config.toml
questions_per_image = 8
encoder_arch = "resmlp"
encoder_activation = "gelu"
fusion_encoder_mlp_ratio = 2
fusion_encoder_head_dim = 64
fusion_encoder_qk_norm = false
fusion_encoder_positions = "learned"
fusion_encoder_cross_attention_every = 1
optimizer = "soap"
steps = 17600
adamw_weight_decay_other_params = 0.05
Rows from block 6 of the image encoder, named by matrix and row number. Rows with one number belong to one neuron. Each number is 128 + 24 x the weight over its row's rms, rounded and kept within 0 to 255. All counts start at 0. Numbers have three digits each. After the name is the row's rms in percent of the matrix's.
# fc1: MLP up (encoder.blocks.6.mlp.fc1.weight, 256x128), inputs 0-127
# fc2: MLP down (encoder.blocks.6.mlp.fc2.weight, 128x256, transposed), outputs 0-127
fc1.164 089:059157089103109157113116122147111129119117114095143118082176119117122098124180109162120104146135150141110167129126130173125097106122127127149136145163120106187154137129164161134080128137133133139137148110106094126137087129179143160122133144131097089114098116139123150174099138124120131157086134120105145101100136112143092147115130136145152101097077150148147117158112142112124096105114
fc1.165 091:142119170128110131154120071138159158113116158167141172167124134134109114144108121119098143127106163122134114098159165126121091112141093166137117183131078118092106189099121153134104097127176120155161126160123102123116093122099144127146144150134132106151149134135115122122130130108123103126092139116141134116117122118147076137150060132147136122149130132140113153123108144171160144123189
fc1.166 081:162112105088119125140129135125065132107128137120121084122121182163128134110128119171135096113138079122102079138133099100122137098116133120202151129130144095128104086132131136132150137112123115147082124152122150133142146100147160126166132136136123092094154149125117096088104126132134156108164125139128153135147079152160157115084136138147162134107152127157167118085178112123139144105138
fc1.167 089:156106142139119158147118111102153160115117124115120114148123129169103110137155169152114118125133121137172134155109153076143106111152109094123082142132111130117159165111147152126096165096114155128115119105202141151140114128126116111174117132109157163124117142169119112166148144124169132146074144148118118145080107141091112106109146191173117160135157113138146122126162106153136129140101
fc1.168 091:107149162140102120162105067168143157115140156078137087128140134141133136158122161148139111138135124113117129108114146120099142144118075138123102172141076109075142117115161113115093119128145078151096120114104097113116096136148163132125137160161166162127168169152140124125130148133116081105126147116176156094120126127138144118107095140113085136130162128118111150128129113150133097120174
fc1.169 092:070154155086133074136117136087140127115111094134084111100124166137137099118102144157128091151159119140141137148122116152124068092105145163177128098127169134091111116130131151131133137108145130109097141110120158090169097163113139129159131152131134139116118140092121131132092121143152172122119146129136140149111099158170147095147138186163143127127143149147152155151113140101119151094141
fc1.170 097:121128092128115122152079109076089174117118160157131147133102146115123116106133108110157093118089090092086135154131092142144135133140171120109113131080115124123123128130106135162138107094143136126086127165117140136134123085130123174135169127113147163143140104149151134105106139160136145095181111114154185120136119114167141133147116120100107094149090142158161184105104128119117134143144
fc1.171 074:152157147112104108092131136123108111118144139076122113199138119136143130124137137144126159139139096116152141100130129105104135090093115211119138151077100101162131113121082134114152106102176121114118113131132121153108177101147146123184130147106160125134166138162182115085113125122106132122099156121143153153150123133099118132106091116122147115122118109137070107129117117135139152119122
fc1.172 111:072125098123100127108132126136188142142132140100129133101132137169116113101113123135125127101124134125168167121144096128144128112111148138139100168121105140114156074108146179122122128076093166113164155174109126141146161144142085134135176100150165144107145149112152101172123163117125141149147125118149161087113095143154115140104119159111150118136128104129117114077134157086099108112134
fc1.173 100:115156134129108099125093079155120130095083135109140085115156095096109113077134149108105124114115105140113072132132121176148137085129129167106144134153140105119127133159134170117117133174160134110157106146158167133102147118175124155105079149131150100116148082141135136147112116077104171110113139140141127103113104143117099169108147133122117103131136128185145127154103142153125131114142
fc1.174 110:118145089105076107163108112130114137111146116096094154135090085163117148108137125096141140152169157102141131142128131145090111136111117132128133158110145125131150167115097159117131131112126152160151121151099129073106136120113110114067123118120105090102147119177169133181126117123160151146121124157170137169172108144177160145155130135148119124142151096097157159101144126118139150122104
fc1.175 096:115136209126105145119174123117134109112136152130136126138180146140140096115100143121145163153113132167144139108108130130124071142141111149147127176137139140113158117128135183161111124144142101150117192183139164115153143153099163118122151127130152124117137138100121104122089103089157111090110119100160097120170119107134119116149078123142090115144132158102118125118105145108144160115139
fc1.176 084:146136090119127106151143142115112121082127111134136111139088145165107085159134105121173080140149145095134096068147163123124115103128116111164087120143166116114139122141180135098090160118121142148140121132152161131144116152150140120091135132159123133148117083099139124120127110159129138144135124131130097139138110223108100141118122147125144163103162168101111075128110126153146141130137
fc1.177 094:164111145173148107151131115113076122144142155153142134132139134109094100154145077115138122112131136159131141097118124095117082122069100113146116135134080151129105151138125146141162138139104136136146126137103128155135098086126102155102100117116167145101115120141066116123106137136170128119122130115097140116114145161157080098098078120114144156170139115150166094134096067146113130124141
fc1.178 109:131097149174119087129144107144091132162089111148161126139105119140112135132126144154146149089141156145100116152077108129119131136112139168117122107103100169090132104133134146118148106111115153127184118086160103139144133172094105103134150120146129126104072153122098123150135151150153080128131154123150131129121148150148159141131119165082125177121098155161105109139116095165174129126099
fc1.179 087:097126089128144168126133112117140169067119125123124130125132154156141117121138103116193119094111110138109141130153099116137161119128141097105102106144119157106135166127125107105152166115123148093147138119129190136123130070145098154091121108134086115160083110129069111126136095106121155150148109159155127138101164097130139150136129151114144108139110145124173119128110169124077155125103
fc1.180 099:106137094141185147145123134131114130122144139124141141129110110117151095148100155124159110170144070077130164095083126167128151130123130115128118153112147123134138129138162129155163114094134120133074126147116126069118142105171139155126153147108119152133140134131121174056167108122121193119109119113131105145135125163135091126116131133151166109155110143152143138092148118132119127170168
fc1.181 089:126126150122132132131060135110098124144088163152112129120086148125119150126151105125148136109107087134111168163096138169136120131134126116167107127141103085134135125135147106157108117146161109150130125117161140105097103122184157137174084142137127197134132134137137149110100154139124141123149190143120125162118092151092122108108128107120141175108112092107096184138141126111152124095140
fc1.182 092:149132165125125128124143140182099118092156181146130130121119119115087132127127108127105095101147138142138093104127152142082128121079111145132129129095090135091109144134097103123101104138140122148116082086129093113139145132141123113146155091131141146151132160093102102095113100185170125091131142127140173133153080116108130105092089157198136137142114089129136150100142125132121149118127
fc1.183 082:153137092150113101129089159150116131103112163068157117130134108070136145142148118095129133153108095115137131131131148139086103132098111144155106138143101160122169105122131135152126115147120132084118126066148117134102121115126107126152144154145154120128175105116155133158112117129166137103136130103110121143158108105108127069103108178141117101130112130163085083082089101147138161132156
fc1.184 097:116146103168104140102124149124136133124121158163151109119102149168095161156093121117130119123131140166118148109161099118160091147160141093149145141125118142099108141147128131148165103162142101121144137071113148091160124119148165121138129116134103171114115164137082157138140145159133139119113147146108140132165164156167111145141138162149156122217128122134166156166146101137109122108103
fc1.185 121:121132108143118124093118138067088186147125092127168121136118175178105145125118127140142105123106119144118165116125149121096125093134121124137122163161146105135137132164130098153111126133123115191140117126170138166099142166105112108132168137118125155079122166128105124171159101153128141080103129085137131105119096109097127113124145128182149132095116125128142146092094111123149121133164
fc1.186 106:078123098158115100116051173102117122093143116161116138154116156134147113097143143127126135132099150083156125115103163127109132120104131144124113169145160133119125156106128104093133131119115119155131094143127134124142164128098144130116099079089116113147165113138083114115170116129074125137087130142169141093139166181135124143119110114124115143127135124136121122147186128156149114181112
fc1.187 087:142124110107158091098089105160072104161112168119142107092117091150167120149123131125124119100088089146118126087073098138115136148135110156136142166146163102120142136130140129101181129137152137143131148134079129103191155115120112131131124084127145132124162107156124130126120115096149102142080128136163140105132125093100141109104139129112181113159150146088111135123125159106134152148135
fc1.188 114:131108106136109174134112123178130141106136157126144150142132116175113164136117107139175120110125087121119122107094101163170162151105109120110082117118127117112154089139121189101158103128129128175146126136198142128138118094097102121120120132147158134166165156135136154131132132115114099100110152107145071120111107132121100088131134145087138125168066129133124133114116121132133166139141
fc2.164 088:197181144141146144171142116159095149138136119119123133144071109115166159146133133115116148094091088158152090149107142120156144134130111136104101115117131166153140109169123140148159119113145121076100153182114115127140143109126112125128111154122143147140121149095096131131157131092140132119118145096100141145151110153095124105132080131098155135112126122121111106095085114068159153127152
fc2.165 101:112127134118158137103086162139136154109120111100113109130144120154131105112143166137138126137089133096124096138113124141103153122143126163156148184140130106136089137129164156141130125178091132128156147130124134152141130172133115134118132188162137140094144126114146144158105093150139133120136171088179140167121152117125137125102207124122113128171173126145140131139142086141086167090146
fc2.166 089:146115115137180125151149111128174165098143125117110070117156120096126129140117113102168129159139095115119158140158120120166118119150105149129127090145172110118143136086124130111097127160137132116163135129117137115089117125122090115154121115150121133122148108154151159143170070119134069137154078133139143142134120152122137147165177137169091094139157161168126179111108156121141146119124
fc2.167 102:126086097100136128109185127115156135096173117137094124133129145107083157096115120131109129156142150120050138111147165162116103141150107169132165134137148075098114132162123095131127117131107155098135141122098129147124120108140085132136129126146079128138098135138154168131120128103178122098159140139131162111123100181179142118154141096125135126128090175131141126115121128108149154124140
fc2.168 102:159152134130098116087133092162154096098145158110125082129124123119134102127166176112150129105083147107137144091128066109135079154152141115144148137107142107123103135149120148133120137169123120129127093105182118163112141124126155101116131151142113169151141140117131138126110101124134183103117160149159121118110148119124149093109155130164115134129119132091132075149177107125087113083104
fc2.169 123:174074115141142137138090096134099153117103152093150063119123129137167130101138092083126171149141102191097119134117122109110158129102118102138145111139150149156134156119145159146085143174135145142120096124108112144118108114149153112105116095132131161165142123142129154143124118106100085127142142113151124144163118090111067164106119107147106109113116120111128132123123180121109128115091
fc2.170 104:131127146120156170127185119113150130119113156101130132149158158072124144097114142136145160101152121098130118146123160126117129118141137141096146154112192097127107125109127120102142129120134158162146100108142100126113083133120143129128137097130134173130141183139129119085165119116137091137132114106130155155092100133114090098162114136122118093060129089116181083111134135108161150126094
fc2.171 082:079119118159134113129094099149167164106145061158131099133121124128117101118158121113130111130111119130099115067108166125165113128099101156151108112152147148155101123130132129121168144128066123121129120130062096127126093146143124169145153129144070156108118115084121094135103093127143138118114109143152165148110124146146161119110112128120145152132082155140110128130170125104136142163131
fc2.172 113:166134166163106095142130146136202136145148171141113155145146158092124136143098098146125114113107119090146119117102131148136144144085129089148099161108154122115146140130149123111110095135134103127172144172168135114125101116159138104091131093120114123131136105108110137132160122088105112085135123118111099141115107137097152159065115123091142109102165126090090133126142102120141178107128
fc2.173 095:109160140096134129133126170151109153144107090156122121105126176144115143127161102114136108080138103125182134148125149129106136112092150119136157133136102139089138100175125134119118116111165123119145155106089110136109121141111088099168171159145113100147054130136128168170140139098132119111116093134116134145116091145121119112120103154127150122121145180089134169085122082141141109142109
fc2.174 095:118113188142142129123136109116155116136118123140151140114095143118133081131168184136103148171060106190129132071073125106141128137117116153149107152118144100102115082140149088147141122128121143122093146117157146130164105145127154100136136149127153133120158104089124098140085150145118135124147135114145114071132113082141110125131119094109169128140146140142108120166136103096126138132152
fc2.175 085:099139128132117122119094086174111157115153138118114137164125117141128107160156145129131120164111149112141157158090148147122164166136111140093074117150078112117097189080123162094155132100076107156133117126114137102134117116127093158107129163085136151094118126136140109124151111133144156145122141142121117103144119165122122133145121132131084134182142131167149102168137133149144081092125
fc2.176 094:089131158116095087121069180127135171121095140109130133115152162120140158121096139099120166109118100134143140127184121155141115142132128104140146109101094153120087167133102122130070142150144099159144084123080111110142104125139129128148097140095139158154167129164146107138073150129140156101129101151125113119160137148143150159120128129144126110136163165157134128135169161118148121110145
fc2.177 098:111102127094123161112094108085115154147123134172107152144159173167147082115104158141120125100116120171115145175144128189136137121085146142118101076122136094142114170110104119116098129135173112160148136099114156075117182143129137128131133150110091110130115136115139144133134135141122142134101155137145146130127127146135106119206172156121103108129132144108122090138148117121111153117130
fc2.178 107:070121137116143180092112145111137075156147153148110182111138113102123141151114102111076160143133111091174156158149140151131109109125122113179129177155146111124137153120112107153154112117137113099115147145153090081145122072139121127141132113139142130136120136113138160148145120107135115094102115140161115090117070155098115102138130105118121151144120128109145127150105131132191123109114
fc2.179 103:097125152140075154107127140160110129076162117080102119196140138128114111138167109144120124146097103109097121106134145128171107090119085145112097133167087133133111132195115149113157128154146125127150112106149113132171116106117106138154134159081088138149129110127133106125115115127126118127117140165109135144113146137117159118141132092096130148080072136154089142101135127126110133088132
fc2.180 115:112129125131108066109102157120095111158121120122161111141086145149156147134124139168100128142143142119092156148130115132111104124168147097135121131132139127165105094109089098064081108136096135110160123144141073149153143134095121086191123141152137098134114146122158112131086108106137135127122122133175157139123109129141111143146147182112162133109157102129150131146153094101156156119142
fc2.181 091:105123157154104150171146111152147072158153131148172118163122152114123118157139141160124127110161141168104135152161090106135152127146115140108131111160140151126100148170110138135116149145080146066100133137149116150174148124080091127111137094109153135120150066109137114129101091107117126099108089137133166135144102156121112156140104111140118100143139157125128141125094145118153115172155
fc2.182 112:092106112092144093120087136093163128138136091111135126135128153144155123150140099122128177144123147106158178124128140141169151079162119107131118131149087155158135136111151131110160140104109160105152137094127123110102103138090143150119125119177167133108125071158126176137128148147125166124117131092146135159104146169106156115158123072100138138133122142116141154121171109137114163102153
fc2.183 097:097115109146114136128100173086175104106127120161141120152150143161146080127098119142148168122156146099130095127132129166136134106140123122121144124169135100136113154128170152118161158074154124146172100130098133129135132142112119135143163105152101111132155136166123101115141148136087121100116089172133093107093127168137131116126134071120117130090133154118169125114152158082169120118097
fc2.184 100:126118142107174155139123085088172096129148104156148140134127128074118152129176140185109133095114121121126131115114135139091135128141138119110101086147121087141114136137169148180134154073145117157120092150103181133126148164119121126096158165128146159120091104139098109120147143127131133157121107143127112166116190135143120155137123111135092139096126112126129143123190124119149140103119
fc2.185 101:145114151128148139157104184134119081150157118143074160097122062076152119121149126124122120122133178148115070116137133089150107151147098118101124099104111121133118143115106122081103132097129153104155127111126109098134083094140143147118092112128121090138125111118175138114159120113140139123106135105131084143126120146171117143147114152102117119138114154107137116192144154154145094116140
fc2.186 116:153152133102125124148142157124113129162088160129142080113125105123163130113137119154106148100108137134155133168119131131124139087143147153112138116112153181121129144121123197123172049128139147089128139093134145182124126113129112120147128138132106163117099133075136137150094159147116092142118136175111178105114108091124143135123128132122132145109127123147149116120072164135088165109147
fc2.187 116:105114158146091130142162146135144142131111061086141143156160125134146107103105093128136080136156136103127145152150125071121072153124142109134129124113168113114116143134087121121131180141140142101079128092111151173127110154108108114146129131144101081127151121127124150145118106096092139109151145127103145162121148123130141160154129168170145135118113163150095137108152130184158148115146
fc2.188 122:144139120092129106133165133141083112088151189071166145102079111110111182100158159085121134142127118174118158110136153128121143126101104126104137130112125118120152132113136105158129113126109139166114115158127143108071142130138119146127155126192145152170099123147093147143138132129159136139134160095113146119121156133139144125124105124140123113133113082094117141110114173151080159102108